Weights of a small text-conditioned image diffusion model.
Model: 5.07M parameters, 64-pixel images, text encoder activation gelu.
Data: 195000 training examples, 5.6 epochs.
Rows from block 5 of the denoiser of a small text-conditioned image diffusion model, named by matrix and row number. Rows with one number belong to one neuron. Each number is 500 + 40 x the weight over its row's rms, rounded and kept within 0 to 999. All counts start at 0. Numbers have three digits each.
After each neuron's rows are labels from the 100 images, of 14976 (inputs lightly noised), where the neuron reaches its highest value: "top examples" is what is common among them. Only what is clearly more common there than usual is listed. The data: made-up ball-and-stick molecule models.
# fc1: MLP up (model.blocks.5.mlp.fc1.weight, 480x160), inputs 80-159
# fc2: MLP down (model.blocks.5.mlp.fc2.weight, 160x480, transposed), outputs 80-159

fc1.57:471470501487558526531492514523480461520552554416451431506511562491519500462488484481526553489525498520543560491499486448491375511576486564568547488499441530518551498413512493491525497530526451487505489489505555514477440472511552416411515481
fc2.57:477478447540514470465498512457532508517463450531526534516530423502517486487473494480414517494473533477454433509547475524513555471510495440485488544479518447459478459520520464517471509475438517538512494466513469494591541518458457566583526546
top examples: balls: twelve

fc1.298:469425548514478475458487470384498519581437456459476419524502434509482471477547566510447526467492440492514493562532473485517498485492463459461485422531509394531530473554566529554495514543416492503543526472471486483504524542506546485466440481
fc2.298:528483439529502508527461539591447513507474584508477568484527488531516541548529496521552433555581493495451420431475525491471513468541486567476527502513485493472482421487484485497490520452487505484503492493524493521486528568526484471552532498
top examples: yellow ball; space-filling

fc1.236:515512491561489506480547548420476442494499425530528450530524464451515450474482462526502460500531489517459522507485507542622452532538471441491456481540549570567440510518489541509523443540507464499525506424478604514523447480471531519505516453
fc2.236:465485477500535495468498472529501561485516521541473497458535529567513525538535518483531475504521465496538525453548565520411496465485503561474479595490413469528505463493468449491390518423465512483485494584500487489482538547539455525547429531
top examples: yellow ball

fc1.411:445456486461577481520491507465569497468508471468510460531516490491501449537438528550482539467413497509469537618554478541563492457436487457580521467505549476499560490520570498531517557504492521472509439473539488496528521481439508466437556476
fc2.411:553539482593459495512518566491505508518508518538475527476497531457523550481478490457478486523523542528488480461447483512505528531566502520460461597498445526447390542473462531458509467476438436503514493531488490497560476465558411538564504548
top examples: space-filling

fc1.250:458557433537392492436474504445582520582509528579540517500489511494450488445450464551482558448534511500544543497536452483518443537492424542498516496498475423500484489539488484448527469538482542575544575583419475504524529544437464524495491511
fc2.250:569531517452594554579598492514416465479498526493508507469549550462549520500507524531526516525476455552492513526445547562437543479549526479536584588481471601503430490459499483513505537484510465419462453428540534497527526488480487510508550478
top examples: green ball

fc1.25:527469499457495471442475537530537527530496430504496551443536530504491496513530490528499465560495505523590424522560527525512474449585527530446498463546482514503561545575514521467501492495486498432495461525488550491477457472494526481480401461
fc2.25:430547498506540518480506425530457472490530475462561520490514464502474454528462433522509510449489520539423583489512488464502463506438481475560560545443549531493513525472576485564446499507468550541504510450525504476524521454516547529509578500
top examples: yellow ball

fc1.75:489472498543555463540468514456458542529522490522514456503470506536525510481537555509532598526557438555381455509562479496521534411444471516508491438489420486492473510523494501497476498500459463401549487413536561524481458425432553514490541494
fc2.75:530563457506566461552507574500433523469490575476444534507508476523490532453496486460500487574514524506510436465430513514493482493480468546443490497482486526485522434514454521459517497454539445462494559593553506502519533513577453400506462460
top examples: red ball

fc1.63:569567473564488462535475457550443498565487497520540499488479557569490517530501485480465449493532443509487484562556471485528466512567397462422514531444505507502501486499561541475414442472468625553479520483493535504559556508482498461474539524
fc2.63:501443511481574545500502538446533489471481507452543516489513486409567481444486508508502487516513481501520520496463561534576525558471587503580506573484449461513475563531534499510587571531527409436509476554509574487498478485519515626532529467
top examples: green ball

fc1.262:517491479497547455436525480507556517448505481454505532482463482512489507499507481641517513468454481481535479526502486548470545436539486498510514482475460481559529541518563426426466491444510481480452501568467505522511458469480488536521405493
fc2.262:505536545495490523494461491533438530534470523506501418507557473478489514549529536411515489490565543490446503446510505450560456541497544554520407566558547507488483501538452595544492473542511505495487497407489528485465539480510521481509602493
top examples: yellow ball

fc1.124:515460508543556456514452523471480500534506575425518464510514526430474501477596504503500506506533457542602537447563446466564517513493502550492486416452545472518491527503467555457575473514532438505451461484502488501532460532493489405427538489
fc2.124:514489442557433491456509519512444498560488513576478483501520502548547511519487561460448507516499476503448462486531560601448507459502522474472487541518482463510487447486502492534381553420453479493560510472494504542484536521510492601551488535
top examples: balls: twelve

fc1.367:475504478536465513552520589533465507444466516500422551483485480489530539490520488562464524441452488477489512520475548518499495497511464520471461492527511546500509517533472449515470499484618447479448511495582464530409581566481465493471553495
fc2.367:505483533546496480428505429443505501569516441563511413513504528505508422457456552476490544477483508453467509523558473558530477511531490452504503557560489452504504484476497590524449521436464476478501502431449518490536444482439524551504488494
top examples: red ball

fc1.297:558477517480520451515456644522461532513457484447524488473529527485538560576479468430507491479533427512493479447471536447517536442473472521493480462528518464482533464441503458484502503450505530538509501546507488603488520510507458488497497539
fc2.297:533569441552438484498505531491453524561481549551480548449559472521495534529520495508489467546583476535476463493505538544493572462528444515453462511517514492513426453528487453505437517451469519514515507495511507515517551528587515551613546482
top examples: blue ball

fc1.50:498466532528468513491517482560524543504509518430468464604473521498441459484438521551607514525474523449444481464545534468581489459476578519551496509558411480466558506489506537559531518462511536468521612511458532523504481560525523466452504549
fc2.50:490527493525577530542446496433449490500564483513503576407522553489530511518527459452443472507534470544561542446518468470470539517498422483430437527504565475471465508525448441505507489502482452603519455538536514504511456432465458469515504504
top examples: space-filling

fc1.430:563500534496513511512475498461491562474480462474510443557523490505474461508517588484553540601498513532423482514562538490479545436449516472545486494519443459514501492524519587484426504522428500455564437520477532467532467468544515483504495438
fc2.430:424478456525400492484474543435540500571478503532474478500530465495547533494496492512477470384481484476564497586469481590486483559564465533488509480568580474504497473527509458538544531477559519553486540433485445539485515547426511500458490492
top examples: red ball; space-filling

fc1.385:500474430549487476462532471509413480562445500515475512521519465430398537521470489567535512549464488458551537526443529508569473447535456509461526481523571475511452493491499550492512506463429447467494515503553525445523492505566447465491489518
fc2.385:499506551493499495546406499484511576449537476463501562465463517562572501464475504440485484449517531469559468491509477456456510499456600524468542540498484517549589509505493494478512520558528555508549493542485519469460442503470545505525501461
top examples: green ball

fc1.458:503518546491502506491473519468476470548507493532495481446485507477577544519501511450505530469554513494461456483502541514501483464512498492472463480545524510586500483472468494543457518500491467541600483407486599523490482442467569509501502417
fc2.458:516527471438486519481543430515539502447527573526476542583469473449447511488510532504538496498514553523505534539481470496481482512530550489545456597489412501424468490467482499490530503504572519517431512565479409435526507565491437485570488591
top examples: space-filling

fc1.358:507440533492528472489495634536448511530467475398516456477509553451560571562496516527539479447530423512517521490510568478496501451450487466470482462505511467488554486458497473504493533430517493529519463502500486577447500496503488477481493527
fc2.358:498567438510466450475538379440551493524509493598478540465494474542447457462496516536516466518481521493467467515540491543502565463520482493520426518479487533545436486532499488456443508488469491484516501468515528418556525461533503552520499487
top examples: blue ball; space-filling

fc1.84:459481451485486443418478533506511468560452485465475505442510404498521522501558429543515511379478465465548451523473488566559440521552429529484475448523562507547485530442541505494514510412609488462453535464496515501494517528564473515471505490
fc2.84:529457527523531579585495488451502578471521466559571415592482539462509503467417560460519567575485510533443491525554509455448539492405567473506528576471447444494493532546439555478527484489459483509557443533500498530504484514395531478509484507
top examples: green ball

fc1.249:530533469479498463446501535520496517514504494448446511447501397503504505507575485535526546411460516440519444484507512553538431503542452521496473494532527526520526502402521521445467511409601496437461569550447500485489499553605451495498546503
fc2.249:417495501523505510537443489449488522579532462520530453506518547516548489543421518418471515491475499563481496544486493523506543500454508524511433535549474448517476548641468510553514509526477507581524464463566499552510535493359554503484477485
top examples: green ball

fc1.272:549474536495496474454539539554463504510472569480465480462497499523519545468511448431472481461466496460401459521523529578503508500483515506464518470576425496527543491547483455488549518440530481516471583450561510538512512463482499459390540481
fc2.272:497501530516482476417519465539528503520496465491524497520471453531477475519501488545480548435482484426532567468564515475574472505491497480509527510439559487519495463483580517474418503554483596520526455506420499472484486485543521590487519529
top examples: yellow ball

fc1.108:416432486497493463518554512483553508537483529544517415470519431515502521422568507593504472442553477545495492530463561565419468479571536478414474457469509526531556449520453466462559556507486507441483539449532482495506456514474507514498456511
fc2.108:450544519485538533424495442502441517485512449426517546482494542505521422539467475465502516476473541489495561460586476447523487525445467534551570542503493478500483528479577468567417487475459528492542444492492501496497531460539518560552554469
top examples: yellow ball

fc1.435:491482502560457492529540522500522493427413509520475531564496495411493488456482568571536438556459497447488534571444473505466478424540490506519581478583499495518491492528531493484553533480514444509520563506505481390475427555543478496511472472
fc2.435:555594527428513578501537482578444512590576520533528474452521538534506488504526454453476515467531543590529493436520535505501525599508512502541533596459510531516505513480449530514458429517515530470460488479482526559532494502482543499488561503
top examples: yellow ball

fc1.441:467475525560517459543460541485435519521458498494489519509555473514586499504510503470487476557535441512482528498528549519474533481483454482432420444593524431576531444468479480544470545489482442469566464499548510516453491515532527453512501452
fc2.441:582496461511513511558477549556459543506500580470472487470499514513433530510499459492534540538550509480533417450449478433530505475548460592477531487482442513466504479471507496470520447464550441463460552512507556535527479536495470425503560480
top examples: space-filling

fc1.77:472477495540496465506508499520484522492521533442447394517449491472520509481418466539557590445530505510413475473510485491556459425508458505519467482471445512508494500450474543579511514432566529498567555431422599530556481573439512493442556530
fc2.77:565499537437497530525463491442470510522468477569546515498560552514494508534570502485416419552480532504630508513506541515471509551510511553489486502561507453516549502487486498440508489493480442498444391523528488480439482470461464453508444452
top examples: space-filling

fc1.61:500503515509485518537519542484503606501521493497518542488495515512520521497543510523464580475498503511448482572538554487530417431482471552511467468484465552500589528538457456479456494465482521391508475481535488460375506467411476459506508477
fc2.61:521461508475487506448485455478547430521455496523500403505483481472489508518460496490475457496490500486589523448461433568515539517521501461500504522531542473512381505500504550508535479547541511641497546469427531538611504540521534520400504510
top examples: red ball

fc1.0:436538545469494474468477496503499480526515477536450482460487511525551492586497543462487547510566531454508493514518500520476461486496465503476449467538530490563522415491537470577510505507519492517574534430469609524514494483486550507455452431
fc2.0:503493455522511467534522472524538502472513521529517486509449523423457480453480480541522529491477555533506487489441443464537496494554524531573524600470460522459498541483488500465594411519504489523457528512542467499508439515461440431472531550
top examples: space-filling

fc1.359:531514552486472475487423510500461515469481536464394519526501539548521508541434526419531508530529512454425501457530493416573504463409479571513477478572430426504497454544515489536479449443542507535517536508474520523497539529545511470440493448
fc2.359:443465457468507510506500461492533447533548435500596493457493457480522480503580450570519450463550517563493507534490518515484475514547521464506540489442535544479519511493511504523495526577424502439540497440550479456444455427493541548518528523
top examples: space-filling

fc1.426:479459442438498451438511437472557524551480404520484431501487462503485521520495536589527528480489463512491432529491432524512522438523475514478605460522492474491486486563551489428490434512466476477481518462469503497510460472440485533517460523
fc2.426:524547545545527535576465568521432478487504549466558531518531543483476469490471462448425491564492513510456562478526553467512483541446531496548426542471523538544473559463473517510507546522516475500484452495582538515498588522507540453495596504
top examples: yellow ball

fc1.168:472448548436532430516559503489534506520528557473397432488499520481496522479547474433524428489469489515486415529497520539462491472449517469526453454475467502521512497568464531484528490447484496472470520488443552496521493440538494418429496452
fc2.168:521544494551500525489481498482497516493440446502636518552474479538483497544480520568502565479515507441478593503536487443554449464522484489477553526490556500530518491441573493517460509576528490509502466467516491500454522533480508601535494518
top examples: yellow ball

fc1.381:473511510596458437492508447435522502546475533501448469522474460565477498427502559477503484508541514464411462509512506533561497470528475506503476459532440450550455470540525561485486392512453430478515512467497536457500531498570523502464456455
fc2.381:497507512411518565461565549484519479461509448494525467537524539462504468530514537563520553442494481480504573510592518531447472498481547495554554596490528533514565550435478476496472589463510527523484507545462471484501446488503479534503518528
top examples: space-filling; yellow ball

fc1.336:450471569517576490506490520488492559566515407397580449496504534504546481502537540533500550442473494516462528505547521489518486488440455503521485463546524447511580509498497513528495502542488506479541542398498538546475486448482544497442479505
fc2.336:493529393506497488518512507439550485468530534614450557482480505461433507449500503451457466555494575491513465487443485531483574497500544527491473545467488549523409510527415505457502496503524400509496465590562509485564530507513455531544474521
top examples: space-filling

fc1.145:511461495568480473505474617501529565450487482439559512508477458492512573477492493445459530463438476511429422479441581478485524505487479517514442468502505459523519474546533509523580463545540551455490493592492474536454533543488499541440472500
fc2.145:563550440537474484499513557507477477545505554537451553475544482507531519540519523487502468570539482516499445484467510522531546472539505515483513570548512482449433439481485472480471496451455502491500528510499465551529520531585437481641555525
top examples: red ball

fc1.456:514499415574461451500489487430565481522497538555500466482467451578513450413512521462476520541499495545482476513408488498482539535585480451487480486496453504485445448546508523511487422488443523442481508499507465430564507507533514504507478444
fc2.456:506464514455500560555501566514463501433492463477507513545530543397515504523489458553526483515472493517547508557499435446521477525485455526512569446504573581489534544470553448502565489528532503488523497460511489515461441487496516413450564465
top examples: yellow ball